Weights of a small contrastive audio-text model.
Training: soap at rate 0.0023, 4200 steps, batches of 128.
Rows from block 7 of the audio encoder of a small contrastive audio-text model, named by matrix and row number. Rows with one number belong to one channel. Each number is 500 + 25 x the weight over its row's rms, rounded and kept within 0 to 999. All counts start at 0. Numbers have three digits each. After the name is the row's rms in percent of the matrix's.
Before each channel's rows are labels from the 100 clips, of 14976, where the channel reaches its highest value: "strongest on" is what is common among them; "band" is the frequency band that holds the peak. Only what is clearly more common there than usual is listed. The data: simulated sounds of rotating machines with and without faults. In brackets: how many of the 100, against the usual share in percent.
# convs1: 3x3 conv (encoder.blocks.7.convs.1.weight, 256x256x3x3, each kernel summed), inputs 0-85
# convs2: expand pointwise conv (encoder.blocks.7.convs.2.weight, 1024x256x1x1, transposed), outputs 0-93

strongest on: compressor (99 vs 12.7); speed: fast (80 vs 33.1); speeding up (75 vs 33.7)
band: 250 to 500 Hz (100 vs 12.5)
convs1.99 090:514469515522477552535502466514522532533485495481512523470525515532500503503561440499523459532462478498485498504485494482467501469482477498479467511499534526462493511539479483507532534548528517481504508556473490546496466527498502508496489491477477502561478472
convs2.99 104:501471568503490505500511470500490500494500519485461471462554523540519500500500500523500453522443509500502500500478488480537526500500462468523440500500480500500486527500500500524508528438500483500492482500487500496455500526500561523525507435495490543493493471500500462521500500500500

strongest on: piston engine (43 vs 12.5); clipping (35 vs 7.9); text has "clipped" (35 vs 7.8)
band: 250 to 500 Hz (100 vs 12.5)
convs1.84 107:508531535492522503488519471523549491483499484458518485573484488478507538492495492491521478476554509505459478518510506491482517497485488518505467491497485454525507484513496526482520496471470548475472515508526477516495485536515498517483500511521474514506522499
convs2.84 099:500508500499566499459500457450500471493509496458500511467540520500445464482566500500515475461536497500492469500485515487486500474504467488500500484500484482500500480500497500495500483500500586494500473496488472500506477470498429470510510501510500470500498467535500525493486442500504

strongest on: muffled (low-pass) (74 vs 12.2); imbalance (35 vs 13.7)
band: 4000 to 8000 Hz (70 vs 25); 250 to 500 Hz (30 vs 12.5)
convs1.146 099:511514546494527485482528514554501490499522461482469466492472483545509487514501550498481501538482489498487520487487479525523531506563514495452493577475475497515495510449511520506446546538569513472479466503500493520523459487483499509475499485454536497487494480
convs2.146 104:500500500500576500500580525500538499500515541487483518500515505470499500486500500490522474498538512530520500498491473564473498453500500468499500546486481551500500445490500478539471500484500520500467500500549474500527598500491525488531504551478523469492549525432530528467471514515535

strongest on: piston engine (52 vs 12.5)
band: 250 to 500 Hz (100 vs 12.5)
convs1.169 096:490482503533520477459515461465457494477517485486474490507523476460466490505460487508497468504532497502579516494495514519485509526509478503510536510471465552475477498532467491481507490522486466498512495542553469480527506489470474487497496493491492487473542476
convs2.169 103:500500500531485522481549500474522534491500500500500460524508508500507500500500488500500516475455483547500500489447492501476532503510500500500544471500497500500500517465544425451530456518479497486512492509503527558500478500500500500527512500467502500500465500500535500514500545524500

strongest on: piston engine (90 vs 12.5); slowing down (65 vs 33.7)
band: 0 to 250 Hz (47 vs 12.5); 500 to 1000 Hz (42 vs 12.5)
convs1.120 098:529511486520481489469474455508479485494511473542511516483491513520505511501564533496490497520498480519532513482486517516456499496485473532494521497478525493480481483510485533516476526529498508493482505520479493453437498549500464453548482496494498529482541506
convs2.120 096:493469472500494500471503498500465536542516500561455479483500476500451496503517500509517481500500521528555502507539536500506506504479475489500486552456496500500526497551545495500500496528481519510470526500452462525488455469500455500468432525531526515500519500474500528500496512500507

strongest on: piston engine (42 vs 12.5); electric motor (32 vs 12.3)
band: 250 to 500 Hz (76 vs 12.5)
convs1.13 096:505484519500482498501534497504522502496478507492532497523462495536472478503481472475520470511493521497519538477478498537473476478493447473509527495489468440506520514500508512504477501504505497491556541480475462489507509524447491455470507488491524471475449471
convs2.13 102:466473500454478501516554500471487482480500457483500500517474500500494500534500473464500470500500500448494547487517488500513466500527487500500500482492511530552507467499528474451518455480500531500489521532475496485500516486500540524562427497480500527516486570442564538460472500468483

strongest on: muffled (low-pass) (99 vs 12.2); text has "room" (75 vs 35.2); text has "reverberant" (75 vs 35.2); compressor (56 vs 12.7)
band: 4000 to 8000 Hz (100 vs 25)
convs1.252 089:509510521494482510489475522469494533505515526493469466500469507546524537526527505497481529519467531496505512497489486493477473481518481521477489489474487498464527486481512480498482478557520523501501495486493498460522507502472480480520468519499478519518479435
convs2.252 098:489512494500528487500460518503500498521527491507489500500500448500452490533543500488488517488500500562504486500443473500488535477480488491499534488500500500485500500465473533533455472484471500445500500480461500500522552500517525463469501500472491500530491500500500521500541500482499

strongest on: muffled (low-pass) (86 vs 12.2); reverberation (70 vs 35.2); text has "room" (70 vs 35.2); text has "reverberant" (70 vs 35.2)
band: 4000 to 8000 Hz (86 vs 25)
convs1.141 091:511498468508510471488532495527509560494510520491460486472528486495507504492512483493456523534442557471486479516530524536512533502505537492537464490495537495539469524513564536477492480492521503451501489486514517527497465504486480507538524482506540470521507489
convs2.141 096:500485518500484469542465526500443502500488481478497519534503489500472500482507500556471522556521500499489510524518496492491497487475500488507473541436500544531533495511505521500471516537548522493505500474444473500497500467465464500500498488497500500500475500488499479500467534511474

strongest on: compressor (53 vs 12.7); piston engine (40 vs 12.5)
band: 250 to 500 Hz (100 vs 12.5)
convs1.145 099:571508534536494538509498518489492525442476516444501474518524558509504495510512508531527468520475487516502485533494496546490498500521497488489500461450554484475497497498538499453495492532535476487500508522500437516539527475542522519508535523522492499553502492
convs2.145 099:540500465500500517478500525485514564516524472492500461446500528453500483508500475491526552500498526475500500493500458501500528500476500500473495500500473500562500450485526465486500500474457528476488527473457500491497521469493500510455500475500494545469500493472500478538524512500489

strongest on: piston engine (87 vs 12.5)
band: 250 to 500 Hz (100 vs 12.5)
convs1.150 106:486462498516506478509501513506530481484485475530492485480493490481520475536493494502478509476449512494459537445433519534521484495523489509450497443476516504485476505484483510558482508532511511460499521486474491474534482565500479521501485496496607492487490458
convs2.150 106:544531483500510504500528495480509448500488454510485500464520548475477506465500477444489500500524500500525528466542500522535457472498500500500500517509500526563500464500497500478488511500529475521483507502532500476473500492500477474481500539500500550514500510500487499480471500484500

strongest on: piston engine (87 vs 12.5)
band: 250 to 500 Hz (94 vs 12.5)
convs1.151 110:480502507519504430525518498497510542552505496530476478484484497484475514530536513467480464482468461541522486491485492476439517481466524482518529526501495463500449488470519498524514526455533445469526505526518488466536529483485470498487468523538496497490480508
convs2.151 103:536458451500534529500544544500500474501533493504511500496496500495469500490484477505497529534535503512538517492478543512546465514500500525535500471479422499497469547507487500510501500523493500500500531482500500500485500482500475535482464518500490500487501481504500502477500469500510